Rows from block 2 of the text encoder of a small contrastive audio-text model, named by matrix and row number. Rows with one number belong to one neuron. Each number is 500 + 40 x the weight over its row's rms, rounded and kept within 0 to 999. All counts start at 0. Numbers have three digits each.
Before each neuron's rows are labels from the 100 texts, of 14976, where the neuron reaches its highest value: "tokens" is the input token at the peak. Only what is clearly more common there than usual is listed. The data: strings of digits, spoken by a formant synthesiser in many voices. In brackets: how many of the 100, against the usual share in percent.
# fc1: MLP up (text_encoder.blocks.2.mlp.fc1.weight, 1280x320), inputs 107-213
# fc2: MLP down (text_encoder.blocks.2.mlp.fc2.weight, 320x1280, transposed), outputs 107-213

tokens: "six" (100 vs 6)
fc1.338:538453486454517483497446505435503518516530461467547456484520452426492551509491531490551493530481524450487510531501481538470511523606478484539482440534528519485528585532543503521549449541513473487607492478474471489528435511492481523470474580459454569470448520560484446506472440503469513534486534487474437517518481517428430
fc2.338:541481629554519480512539490493541555478492499564478512477531497476496508494539488461414545476506506503482580472515553493537447517522464428538448494493499498483574522509517485577498534541432533503519480530501439527443477459459520525516541522428538435458514555503421492492529488397580478543492459457522498439396486466541545

tokens: "<end>" (100 vs 20)
fc1.31:450478525424506520527468475437508475505503556515510544541436499524478494521503561503496432528456476458459489453506450502553518490431505498449512610505460467502601464491510468495494448499431469467465519530511396562478473480526513493453464470560447419524423469442501539559499541469546593530512544483517540568458420454575524
fc2.31:563463468570506479553553543470503540537501502471484502544553505425514495484509506546454556489540494584512565553470525464521484513478524481548466362532491481484463483532524498481518570570542562494513488453517515498445565456419541440498566534490539456478564518555519506549543500486413468473503505509480455501489551567391449

tokens: "<end>" (100 vs 20)
fc1.476:518496474480497450466440574511501505525452498481449566482472526483558466528492370531533557413482461454523475496556487484519479445523496483541498463548388532508462531500463449483556562462510528536525549539496564448483596570488536490513562561527426454453477487542461452497513449458436472475571487539499503500476470478440504
fc2.476:531528508494464505477519488533434536433496537485457523540554506466544501528535430559504465523538427540508514484517458538521531531547527483535438481544566530508509520523498523532486444463493557427493463505515553487510438493414499590513468471546524538575459573496487511559502542506514541519509506446543545470534524417497511

tokens: "six" (100 vs 6)
fc1.404:479542517474492443397437516467506518502520497562527467446491555506486499505397500457525469496492465494517535572494530526509536473472505436466533473592482457543542517529584605517562486518533490440494559485592413513506496437526473477494550555446499547416548485483499537479460429504485523478444436556450531490563483526512475
fc2.404:550484522575528479574524541552502472482522609445452492507469542492494472532540505550491521486514473495438456435505469483516509559499489494496525511469437482508498477465385476527510468477494461521552512489473567492453466497466533500539537496516518456443450475552515525541537535512569488589552506435580496493404421551459504

tokens: "seven" (66 vs 5.9); "five" (25 vs 5.9)
fc1.743:481466479440526510431495526510525450492568514531553493552494523414472526464431558464477420469413540435383523510432477542441461481580453435526612488531563528496478510480488572568532526416517508502510484454478546498444485489475483465445514522527477509490522539491465459475458531477473561473446501556460511482495490468442486
fc2.743:503518545556545523524501490462462483520463462484472494478530486582533462514577436529544611482583499592539513472530505465568529525478527530435501419466408462534530527506520526478489483554439472498449520523489468518453551532486505585515458504466510472461536546545516569586565555583512446454547522473569530499479453560492553

tokens: "five" (100 vs 5.9)
fc1.552:608521473506513453507445500621439574492429438561514517448505492529503489540465534475514468505553434515537502416442501456472467495504464512486533438565536558537462585503428501485517526503519527515554539508545510554428498516465532542458540586533482550480442510537510435476384539570490440516520482520559504529548559507471494
fc2.552:462471581484487537513528479471501553513543494462574527573531506470451524458502520473479460517475517548474506478453480526511543514471506511505417563479532455534594521548490515501490424445499508486535454515546465487524507529486503506500459423522490415520555461495524509480489484430501505528491488497469491474476451559466474

tokens: "two" (100 vs 6.2)
fc1.396:507575511498549593380496533532496510555517617528495489483460482507499481492450497483539467509484517508477497512476512495429513458485494406505553534523482430557511465404466469475510459510594534506453446499488499526554490485526465522522525471480527460511510471490560486472533534563497576503516539593488467496517535532529514
fc2.396:457451508403488544541482468519474471418464373481495464499479470503521534507509574588476490547458472572440418466560501477506487552524524550451510469476509483472492511493519462496514541556431477525497432490543529537451549469526568479508549514512479491463493504544576568461503529446529438493543446500527509564455448511479487

tokens: "<end>" (100 vs 20)
fc1.87:542521465584467534449491443452460507454446432532489561502497591452456565490563542479494526498458479514443456482541525444452549471477531498477411411496540527493515562470483517525474511475537476529458483519533561430491421525448414489459520521499552565592494502537523511424491518577467448460546496539475480473480472497430439
fc2.87:522526480561531441534444502510512573462560493440486477527494451533589553483419511580496527512464456513475476498546462506451498503502483466493532436561519540480471560549474448513560452500516478430403472460464518488435569463526545481448473498498452518430484494502524493478524487563530468526446395483500554480542556514502458

tokens: "six" (100 vs 6)
fc1.128:424444460471521466508472529552493518460526417542506518481436479546530486488503546466542560466514454522449452476476509466482459479483514450471478466561517518455612582464518532450549511452488485590620542490455508523499476518504470481521516468481548465539537598543515471530520481444457514411535489499496531452514480453466506
fc2.128:554538574479484494516485533474484489532498496480463444481529492456521450516437512476489505454462545515475464502511477495414500513517449464446481512546491413422462507584435471457514604482545459477474453581558561489495489496481526488492531452504582582450474547580528509516530544463527498483426500512522544437495519493516569

tokens: "nine" (100 vs 6)
fc1.303:600520509424498494518466446533466497522472581575582574526463515492475497478508491509519558510528470502490498481563490457399514464491459538452527511490485482458439507447478450549488491456502471475467512527474492410565455569617449526443503468537445507411468561552527538471497565479475492525465488490534521509463473532464543
fc2.303:464502497496489417497406563468531526503479421488443500527483525540512457486565520437469520455474544495525475540550431525556501510499540520495461504453548598444485477517501489548507554564451464546524548502456468582484508479496514510540494513508495477529501427479436400508519470518485447564485515503409521482535509453485506

tokens: "<end>" (100 vs 20)
fc1.272:461445487542522464468554488524497495487497520512531481587446473576453549440452511495513549547481503528488488472551533452511525466505510529517477426520485581531494498516438615501535501428559489472518505508491497445478558514474488518508477487506497539507503553465503451492461474460482451482430466509503510512559407498420516
fc2.272:568483461481488538503448452431499519492496441520510500461439482485482476559519504479504486458459446447510490438491552550394524511517446502545518510428528431550518524475503476466420498501512464457449500523468533493533449446469530505581545444517474438509518490548551558483518485474524485557604518490484473485518571525475480

tokens: "one" (99 vs 6)
fc1.100:505474468504527436515462484514443470522527490523440607473434532570507461513536544467468462505424517516550547458565450553451478546465516471471499510492531444549476534485495514474509560480463498455495545508477528511471503497523494571475516564455497582571492449508525531452512500455513522480482546546446541461532445530552531
fc2.100:588470510416524489450469497491489559484497463434599471492528471511536497487490488507624549528569421487467469518491555442516484513586436470462499535439455492457485508519475562492425397450526495574514530578494493489558496542550488429537469435534533408520526469493496584468477506465525499490540519490468483522527544440481521

tokens: "nine" (100 vs 6)
fc1.254:527491510470488524442493489516504587547446512541508446451573430494538480514510524513447494477506536471459518548493517445513526431534495453524496489564468520464467550432534454461512486533500518548476539497487537468540461488468435578610459539514443540493469564576515454484545513506561432529495435495430471493537478455521510
fc2.254:509491555479494518537485570475494429553473525460542502541489525458432543502513524498537477530475515442445472496532509471594436443557525472487511467568575528473487511510550555476539510524515535408519488405481476500471489470442470471489543537518480512527500557493498485420519498487571404472530478446503509498471536467510508

tokens: "two" (100 vs 6.2)
fc1.0:533605471535543501453423484461469464463451481541475475471495545515497486513493521498484501510484403526495374474556437557462482520550444453536446503476474477485472512508474457572529548492452492511554483396471542559403515567489508503483458510458576509435477510467457452425517465414478492542519493576486530554558466538504539
fc2.0:536473524486410525436430482490399491438506489519488495515447413500516430503525443539580489454469576525494485527559530497540481441479473536525484521530505564509513488535454463463514583502454477440496540451473497497524527534450562537546499481523510514489509513524517481511487510484520546518482513539468538484476479504552512

tokens: "six" (100 vs 6)
fc1.133:468472479496513472461441493485521534544441526522480500453493555441495565442407499513469457531504486508486540519515507546488529483524435517505522410534458518564556550507455545492536527526499533555517532543502484544455521485527486528525534617503460462413472521496516512535521456498486508516506467480396497482555472515500530
fc2.133:481465469510522518520493466507501483521538535509474563505520569495445548501465542532547422561490500477513550456523430515565452465503496435585538456531489516560543503477415514550571492531476508548500484509523458475484473539444485492496552551523540463479520464509469533526551444493541559580503443508528513497419441539468489

tokens: "five" (100 vs 5.9)
fc1.626:524482482632539445490612550533513569514512489510505472479522543451470463424536520536398500478516495484536512525516486483475462509482470510541539508499537524452480510440477515476507456510452495553479458461465435543435507477472487482478464537470494470509514493472474514473529463522481527500479514483514477523483395507579527
fc2.626:416529483431470422456407478549469438496485507522457474559466498524506489524487519467523512518473524544545414501496462519542503520537587537395515554541479466466434511578505521461421559532522474486481498524528554473491539496487465574447604522466459550452496545543506530549493570444493460559526486534499493532483490516467505

tokens: "seven" (100 vs 5.9)
fc1.123:491492513573462484510502445512493549459466474461462495517548422527475507557518507483502519488371542452474477516469546444470502519542510466534441510469463472496470468514468432484505523456476404580433510458448568481488568489499423469460517543574485516452509521592552509509568529498481524501560474514450472519524536495510487
fc2.123:462499511547510503483576499552510495530533500482456539537548438510513501516472405580503542430517469512504501517518543461555482546527493461455602559509436511532499430508493417497500504535477482485471491434523457500521540482491493475551428508520539552445432438588573494510445501464549465551415524492529453487572513508436472

tokens: "nine" (100 vs 6)
fc1.325:490523520444576484485549501442522490509507473494467580539515526491444516512573470562528492510472479471500483464493521520543522492491563516471422464520524540488467466466542493468490506518597481510534510534484502517498475496530483498473516573462555524501521472550466519450526496497519483507589474458460544561467498518485493
fc2.325:473492491385527435453539460477464432495524524478421507538502469484480508507466431488449456559486540531494517439491473449488529423556479494538546576481482449471524415536505547521486523490493467502545464524519473486495541562488513558459510523527541542557526521469550511468505538511541478511433439506408532515519498495490491

tokens: "six" (100 vs 6)
fc1.44:419434476497535507487527481500576576574447545508509513562477518459515477502439425546508527514468511497480477492461446501507478468519419495535478503521518541579557418427470551444520421485542458539541557503527512466533458473422487564444472547522469505471471466565555493563555496550487520529507509486414504512489527511470510
fc2.44:493512480477546538471522434484546437500502532581490540455500579518484562487436491550486448500456514496467575528508492531533491443516463445575588448518491481503450525474467517567546540563484488490556443474505550475432462530470489467527512611483532505493585442504513510490521515487392501493510480569460523504480425521451514

tokens: "six" (100 vs 6)
fc1.611:541500524525431540474428525539471454518527529543544452502514454482480503446366543484505530486496498545444497517462378451539471551510508552452537413514484536459510530480451503452553480553494483467515479483507513473496473531494527616514454487518486623492427506552454547479510556508503547487403441525537516468519550521433554
fc2.611:493528511515524528472478525447530467474472483517430542499525473483528490522539449513490482523512605555505527556476558563496524506492552485479469512465450500536565521567570584566525450431470579485528551521502469602510512519498474511509522450439563461472518495464473526518529442474475484498543505486457539485471437518529466

tokens: "<end>" (100 vs 20)
fc1.602:544559462523461539505466502496511565442488506612520527467464454578518502492433474540493489476482478424429460557549529545481508526549521425488528390474470535496444502518417479480572512487569471378496435404465525457511528505449525477494522487519433495524532562507510487474522478555486544438520452521536486501568511456435488
fc2.602:542641484575482507470458443484533574446510482526479530526448414511533532516480459550459463503486464478466534454453504453525505477511507495526481397568455483576475520507476486489548481490498472555508529478491461447499458477482512520491496474530511462545535568504464489490533512566504549425534455513489494464510460517459563

tokens: "seven" (100 vs 5.9)
fc1.146:525526412547535566520470535498475453520492502484435523515531544481556536466459505541441465402423514478455528464495454519469447448517535465517447512568537528530420556422514520577419478509468534431465576498530542492485490465476444504462543509538510553474425526517561483497496477496523494552467518536455495576545551457466486
fc2.146:478584464492498508488488404501497517579494484456532442528465498541476509518537516460466543524481478467487471464447547511546544513395500573465588509513540478546471486477563520545477549539541459530486408469543535459489485512499516529492484448449498469546532469523481473510481443477475455510520534540514489508519470518519453

tokens: "four" (100 vs 6)
fc1.7:487563431490451588497496473494482539525448601511491537477544549536575495465471466498431486468519522491456474477559472480397549488522521483484565495516482554543492491440561471501523474506626475517523556523491497490553508535523504491471516408476518513513517469504461524513561497498480486468553543483486493514486537529536531
fc2.7:488443521484531456460566491426508462491540494480525480487510514504458550470601505435473490550521432501508485477427500488576465523466541506425528460527542432449481557516455527488484459488429488465505508498495462523492520491509537522475544554498542485479469600536537471532511513484428441464527444512508502515485442502485492

tokens: "six" (100 vs 6)
fc1.255:419453486446549435586506475500529446473518567591467451555515509407527546526495544435568473487444463477457481555470454422513561541553539430573562502480496483462516421558475490459527534491528489514509558488538556565430491436471516480402491525527518493514480515523550513583479526479406528560476511522459421457469492511450474
fc2.255:566479483449551537501492544481604494520464509515460496465540518546550526425428519533417491541554457466503434438515553551521474517446499600452472437491498540523558464489537490568464482471462463521455479426430484492495480517449483532587513487524501501430517476466420504501475454470460513512535500546557546549512389530455574

tokens: "five" (79 vs 5.9); "six" (21 vs 6)
fc1.482:436476552507537535442480491452479484545488483555461405476470557507519595488495467512541415561543582441463479544479510495391517467557494480556524468584515549429540481509484508431546522487557504482560512421483500527489453512503495469446517514465440479501555564515442453494503425472473498479530522578467522541525523486463462
fc2.482:527412567510459505481537476523422587478493470569494496423492520458475449528500565496467487483510467484496560453545500446484473590468451446486505424524470447517561557518442486539472480540427506558537558560516434457481543510504488574569536482434551437471537475474485531524519530499592518527495490495519493431440471485516517

tokens: "two" (100 vs 6.2)
fc1.99:519479507493470498420461538498462453511481570464444477485546431561513523536456514507494485497542445546423462450444492506428545486514453515562500591471501436574429484439500479465515530487550521494520469561520531579525489488379500541521488484620557493484459538504498513460526459474541464558453532594489515541546468488522551
fc2.99:521510462525478511558547538504506483543492515518463540485407499465497464509550515504537519487453563477509442524536489489468493470511526478463448421481463444506545539538526504526548466502464463521460506492483526475557567520584474459526537495448459521460450544511425487564498589396454507485564526527526553469429498490498464

tokens: "five" (100 vs 5.9)
fc1.601:521490510529583431515500483445545476427498574498520471447499473443498567455498522388577499496502525461557478534481427527498515443486490457474415493519493559503548543497477555552499557558504573482493471494484428498503464429480533516515420513492479572513469543511545513489546578504467495527527471511477539457570503474478557
fc2.601:519508514555464550529573511516500538483436508500515508452500524531472483497484486538568477532499474547497501432525485516537514524508532490484468529539426474542462462517492459447579460522594484533465561513576433449449544591564516496437486449510490440562558403550511521514453443473521486527466490509496502619507452523450466

tokens: "eight" (96 vs 6)
fc1.288:516500415477470516539503547443478489505539448499398478494472465441538532525477495494533568444540485483463504434523524508442600486479486480472485540495482497516493517491464478471563523460521466480452496509532561398505514484541507618520512512475445515504433500558484497470508497462503496476412449478419503588567509531474450
fc2.288:445450508483538571509543487582466485481440535513505520540541452520522530420471438505468478490455497449480480487460554520506514481517527432482481472500472491512521529528469502524439446528423472520494551556412515595469462548501597387558497548539500534488582499429479443493454432491506442519484498497526501470522486454483528

tokens: "zero" (100 vs 6)
fc1.542:523442557493559447555480573468477523519506489451516527440486514431510509519492455534518594469498580482441468504511412530463514537550534507484542519439532487521454569522512500565491481545447524531457458525446491578576484518521437579483500539531565491525465453503574470488497470490555469495533546526481440464547444520453525
fc2.542:444538439501465562531540436545519508511450544529588445522479509462468495514545484470483488563478454571532500492465519516588456441503538454490484508529461488462517438600480539413461597443608541530513449494537505462413510494540530468528494470473462526545502516519460482494463453561527534449506463496434472538487533463553503

tokens: "seven" (100 vs 5.9)
fc1.554:485500458503526470546543542499468561527435478475469438508499531507458468478510452480490467427440469450535507501466497522429501454497517529497456500545517515547489521530629487478506448531568455486526523501523506585507529484399475519533520501493503524506526509618471436502535469576457514534527440536499488495422470522547553
fc2.554:472528548465552433457497484501480478461561405432491503512483526477440487475496512545527525563532475551493534497512574535491544553495483541425530518526514519475536572537479428539576531493528487479521429517537522490503544525476509457482478586436527459482466441502571493584465447480463481511446523451488531504501449451445438

tokens: "zero" (100 vs 6)
fc1.576:518548516505435499548476488536522457508502482472452528500538479491613472479376488493470517532504490502498444478494493444476515530569511444496533465463513484479495488529469507481504497480438520564504454460454506530521534480529486544464494531511517508536501448548522524463522515488476493479518512480471541592542430415489544
fc2.576:500457427429543569516535457503533548491490470487512507553491485436418495496581471484487514464492503460534542549507488521553490512505510534510516535564477496496445500512565551458462524531565468497570506540534545453500506489496536504528539470493464477481513474484499504564473581539522493485593466539496546473506504599521550

tokens: "nine" (100 vs 6)
fc1.732:510490526435538516536460524528527448471461551514458546573513445584551470488469479480472489481449458501519525444471478451463534465517505465421535541522447477408499413423514511483539494529493509473572534460540572484515487413502523474529545510440479531501504538549495488486488522488537485474482520544482490517466502570514539
fc2.732:519465539489550536448517520488484526513615445500546540487533505461411466476537441417547542518432526535501455541498582558504491485478448509517403505570569506512543487494512445431527465510576520455515465469447468522502516495452507520508499422530520432533556482455438534461525480543534503490460470474494543465533547428506493

tokens: "seven" (100 vs 5.9)
fc1.302:454506483558508477516542508584542452507476472488543447461550480518448462481458507475530457412553439455454553475481508466546521489521533574504515522572529503545556514448553535532457465558504546524540518416496448599504523492478474527501494594556501506506452458473508530490494466521460495527519484490547489518570487517551505
fc2.302:500456532439473477551501414464501496489428466453573439599447583509453486440512550465476523447495508554525516543549537443460487554476486560467534477586474436450479564546566510524510415568477500503467498547499539486550461511453444510479628491455480446535470457535519491483457517474484526522512554473511523572526544470473537

tokens: "seven" (100 vs 5.9)
fc1.483:528511464536533541413526477489514514513558510528511512452499502471449522497428400414507505500517556534475499503519471443555520494454541516521472467487563587503499518522471502493457593511547541506521457474489440477555522460502535483520459491456479526502560483505417446469482464444534451512492528529474464501575472567445443
fc2.483:445547540499478525524485515564511486486509510486526537501520544476488479471564527526516473405535461431481495440518453533504453504564531486514500513464466447513479473444491484517495413544472439513452524568506577546488490567511457523466540445449487496539393488497515528510567503595528471522539487446539501419489580514580514

tokens: "<end>" (100 vs 20)
fc1.671:520572440544474517514446524444511500426490534514463470496401466488571475536449535524533519451515506446509578481537486530494543468516510478523507440507492492453456526479502507460504465567469459443436408472497517492620493429480504476512535493552497495502472543524570522540502567541475540532537471531443507476479514436461531
fc2.671:550558456531562558455462427518539502487464471511568494552499439559439523520494471506444521491495504439513477469487545459459501551437484527435529457510526533559460587472526525571512481488563487503513494490493478473512426488480508443546512493516520463479497535530482472435471501549522466432472483534555491464529467510452455

tokens: "one" (100 vs 6)
fc1.307:582561505447564492550558511568493526396502499524446514517507482503493449524426484448510484548498508574430485477504563484555456579512471511569493529496553544492441429535519528447490566435536473464443517483472468499607534459498450433425501539491502493566476439463458472569470556543508484486474552594428492554544504470535484
fc2.307:445517594481477528551454533565493493442550549434516588591519521565515471491416457523502504459492569488393483451494579486524461519534504415407563498468506499429473533477498508425518495505506497511526496529561437522534483497433493479512499474447553477527509476513479548468470534491564564407540638566498527429527510526520483

tokens: "four" (100 vs 6)
fc1.508:520487526528505512459409433510508447422452488534543498495506482553499514497448432490494509512537480517418491495441430526504561486452505464529505506446508466553475433525467535570489484489510503510469459487436466557432498524454535495487583472525528464463446439484495538531568443467449539536519533489507502531468482497511430
fc2.508:493437447533514484530525426502458475564435492485389475450466502440529547436524594504528480473502513470599463498573486544561486513571530510462551564465478497464482513549561487460513585513492466599499550448539539491558430455528501517604535458451427538510601594458455500512497540459490445467494546458526464482490501452517487

tokens: "five" (51 vs 5.9); "nine" (49 vs 6)
fc1.491:513441504465540510480455503548472501477525565521489492433517557527492472474501470559438424446536533514521464532504515520503572462490419459563559558470472583526490528457491456455449483482426517496499496508528536564422433420418502516511547538481481553480477473428520512552417426553533538504464474499462527545510529496526525
fc2.491:471545555495493502518555487441469543446479419540578440538496477486453571425524486430504505515516546503455508458449440521506503512475509508515421503513524504532587520569573522526538450541505528520502421475525415518536485562573475513445430539489497482523500532525498499444511558478525485460463489469478468454503435556491504

tokens: "six" (100 vs 6)
fc1.438:466489492546570532546495456480526488505498540504459531552460522450516578465373537510498586506465519495585498540538569478555511445528471466569449539484491555571534515507534523508470531500540426530498464552504461451490445431432471542495441492486434515503504499526530540525511484483434541593460524509437496532439495543485506
fc2.438:532555473469533473463467467518554536483549493528508505491511480553522483491403484522587454571534518416475473517437488506564507472458487546565538490538525537492541514514522573556438553598478542503521455427518494461517455500484492531488554529508507469463530412399535411494484501480461483485444428563472512516510524455427511

tokens: "<end>" (100 vs 20)
fc1.79:544538533567493479508465515444579485426489497536478481518478500482517520554490500483536498549456417425460461528513510450496556540489439531412552495536521441517508442505479520434507519548514518498487463510447484474456499563384518520499475485534537479496479571487510522500531488433491529489492512488444510493496487472517444
fc2.79:554544530549473524493493477541570516483503519516538524535475475469483568493460502522476438456471586494473516504458473560465526470479544449588510452487453489580531530504516554504558474435522508435514488439554547533473468456489467489515491483584494467492518447477500523473486423581513470422515455518511511502479527488465502

tokens: "five" (100 vs 5.9)
fc1.654:518418576522520459477538514562528563443452501526534465480514500439535549448528497470468520468538460420529498454442475465481493509531419452490530548585455507483483499452525489410479457512486509515576564509488499474444506481536525463424463534468498520486468546559466494519495494541515449532501499551534491493523504520429542
fc2.654:551513517528503548496479516478470493531458522489513459499524500517427514526487484457479474525587504527458554460501483531555528522529474599539536549526521473497518481539499474475486413493497541518505424487518536477469549513458521539426489440478492508515580472430552490432491480473491474545506539464516484590477500433429470

tokens: "eight" (100 vs 6)
fc1.40:544530571459535562490448584529549476482460540461477530521509483420518579539487479452457467531482515506509544492455481426417454532530505527446481504488472531473477471495483454507467532468564468538403495500494468431422410505498513457502514495519516472460468439450557464495495551461529483542512534494507481524518468562575434
fc2.40:433465464485437401568484491435450495435509498501524524483461511553502468523516561444491515513471526515469503545533521500568512512462515525503512468485529543462497548527542533547501496527422546496529520542474549493470518502438461522503547507486473466457558526537436432461515534530442427503500506497487503469492421484406530

tokens: "one" (100 vs 6)
fc1.68:502455497478534425565443538539472416511539510523415541541512475537456535533521451499514565475526566594469571504491483448552519482540549515456471440498533559474467402595501496571502480481504513521561489445543409524492498503455495470501555518547505526510451446436512450496471511559454441437546542541479509554499514521480447
fc2.68:506491486516465511449524481565471580529428526492557482576486563483485492469477518474534474535556484502535447550572590549465424550527462496497517547511503426518462506467549519454514484486487515508514554530421524461556467477556459506482488550453511460491516558577537529482485524473553529593474490545488480422491473494529513

tokens: "zero" (55 vs 6); "two" (45 vs 6.2)
fc1.291:445567504488478430503499426496580506503516541514459463465518542509519512392501514462460479471516438543546409440499399450482521515560481484516487519566526482557530536574378533470444455516511512455540538480551483453467510506525499464500504396542472528537478499531493517497483518491482403481548473501527440476482472578527516
fc2.291:489530497443416506469514494560479530493515496512535487503530477519526499543484478618535492601471508498475524511445548513520445515522531488508506544481483501462532446580582420507520498534437470514534503455465538520468496506495494577522459485505511476468500475511501464476495503455520586495453556537499509485489486459490505

tokens: "five" (100 vs 5.9)
fc1.139:474536504591546572416446468524498490504426464488458559499543484530518532589462495497539518521564480487608497484513537431529482484493528500512555440576569476496553539465570558514533562549476500472505461523493501504555429450436462545513516489485524518436499500497446450449458547473563526513490475470468527526523560496501517
fc2.139:456478536463435439518499539513509523454511517497528524475473527409534466481586551513477443575475546516414499495463460546486543561505495471552443600443459490503455517552468501479518467475456570552589467455514523516499524541530528565449491479472478461504502452502526507490524448418487484495492491476520515478428472559521507

tokens: "two" (100 vs 6.2)
fc1.658:453459536487500545514465493481529568477451484556463471499514554467504517507505416467434539499446469556485521491494476500507522472593529448411488513479459503475462482574472531450530486504608547492553566462536464461487555535526490505505507512516498519537467452510501488479532391471575466475523509545503490529533457524498547
fc2.658:522534458470508518438520506476561430513592561459452492476495521521509472490488565536528478526529489426516457535452511505493484507426459552584538486449610468534532528472461405498477478509431473506475462535502494500494529473490520398483507465486543553483495510502505549429486588505490479492432533524433532464492529487489529

tokens: "five" (100 vs 5.9)
fc1.509:516537507491516494476427384543571560534485564518477430581511391516536498562525506526541514486566443532527467543501451568488456534462547534517490488544452500525548566477523614528492495478486562486549478490459518508503530502413501469484522573471471512503485492478464497551523496446467518486470517437450531536479552461482513
fc2.509:397470579481399472550531548490480485461499453507515548427498569449467492441528525467437460431491604466513502558524525543507510446517497442520442513434504511464456450499472479485459473521474458514526477491476444515484457431493494592522530458521479406423408458482508495441547471532522524542518549537590523425497510536566533

tokens: "zero" (100 vs 6)
fc1.525:512455492499552448498498478511470643461489544457533444525509454530444513516485442544508467480464504450498528457462462486454452478422457482438495593540441400588483542449501435484496558441540439531461529547493479509505493522481521492586468548466457508526472516519528570437565536473546610448541535508517468458497520465494520
fc2.525:474486439516495506505462508583459431453501426509427522443534508547577497396591477459471500527501460512570420474586445448479528539524505512484509526547509537500481520576522477495437458520520564504528508513348543496521574504455483560435511535533583522492452553411512456535460456492480434505497511508435479477544523479484490

tokens: "four" (100 vs 6)
fc1.314:507491498505577477538524515501485512496472427425507517546423443565525502438488462454486523531416507498570421521456539567538464516467464507537479499527468489486492436552495568482523496507447463438539457510442465537522485502547516520511490533499482447482492467547504437494494539492540458521497455480532541483637523573523499
fc2.314:574483486470500491529449533440512524583471517480496474504493571445532503531512562453545593503540538462459523554517503442493469504523510408411516522435457479484441504452484442460470471504532554550514445489608511486572491458439488443476525493476510492459419508509513451484552497515500473549550545552528572450385538534482505

tokens: "seven" (15 vs 5.9); "nine" (15 vs 6)
fc1.716:419503502554520534502509435546472491496391558575469494499558444583490493496511517467519470466509434535473482514476471523522478487519513465480468467571488536509584437478453527499450517549474492519508540523526461507483507559482435569475532551486437502605501523467463484520567458556512545570474455494452461452550462470523511
fc2.716:510444499430483540529472507482477492518538455450506491500424529536525523516506537538525492494500530515532499540515461414497478473521501550516525490436503531429429575517477424498551478470519459517499454408526471501529451448517539475523522480493516525467473542488505535435467486486519457529459599552540476507531501533435531

tokens: "seven" (100 vs 5.9)
fc1.274:484476566496476558508515495519548536465501510536463501460466498556508501550490517482473582467559482510524443477538505435445504497465533476490511454544527550473424495552512505461515454459497481452525529399549486461495505571449448527487475438446546558468464559561529472575484495522529435510460581530483506492506488468448482
fc2.274:551541446537489510499449475549489478510490530437517482455568554523474534525494509553515489513422446479466528484446477605523523486501500473510434575458533463506518521450436507470486477595443469495469527539472533525510517522543577507489478539517460539521527460551523580469504532527389528474492406574523444522494455471532494

tokens: "four" (100 vs 6)
fc1.138:514463475546474524504418539372528476527458450437539419551535542513585451503479487517566495530486525445483467541502498464529404523510456472530524506516531541567470559530432523521505510483449522511516584513490477499580542449545511515518486526437512457536466548494415565448537518512540485473504474503490449500525501569573473
fc2.138:525501493566506463483585440520537538527589531510475510447454471531487533471568444514484500501527544469511550413479450491492547509392499524444487458465548508552524490534500528505505498487540448484504443527501462501444513525490514456504443466462530539493464471443550492498497497586439473456529536524587497503503476522493565

tokens: "<end>" (98 vs 20)
fc1.112:585535483459524500571496442467526516561461446510494491539439481537572508531512441456503511463556446524490464502454500528464505526472435506540555526492416468519479544599496527507463513520491499527504506471594463528537488513521474578563493486430468515557526473456516600485467509411468468534405511441488425455467492540476437
fc2.112:443532433498545467445487498514522523453477480462493526407586483472441513502497592609483521532429525430440519418525484518516494500466474515532479473471518474518525473441536483539549463531530548494502491583438511503443498514461542487451550497515591541541479474476446472444517438544465547515535478599483563556587509474524524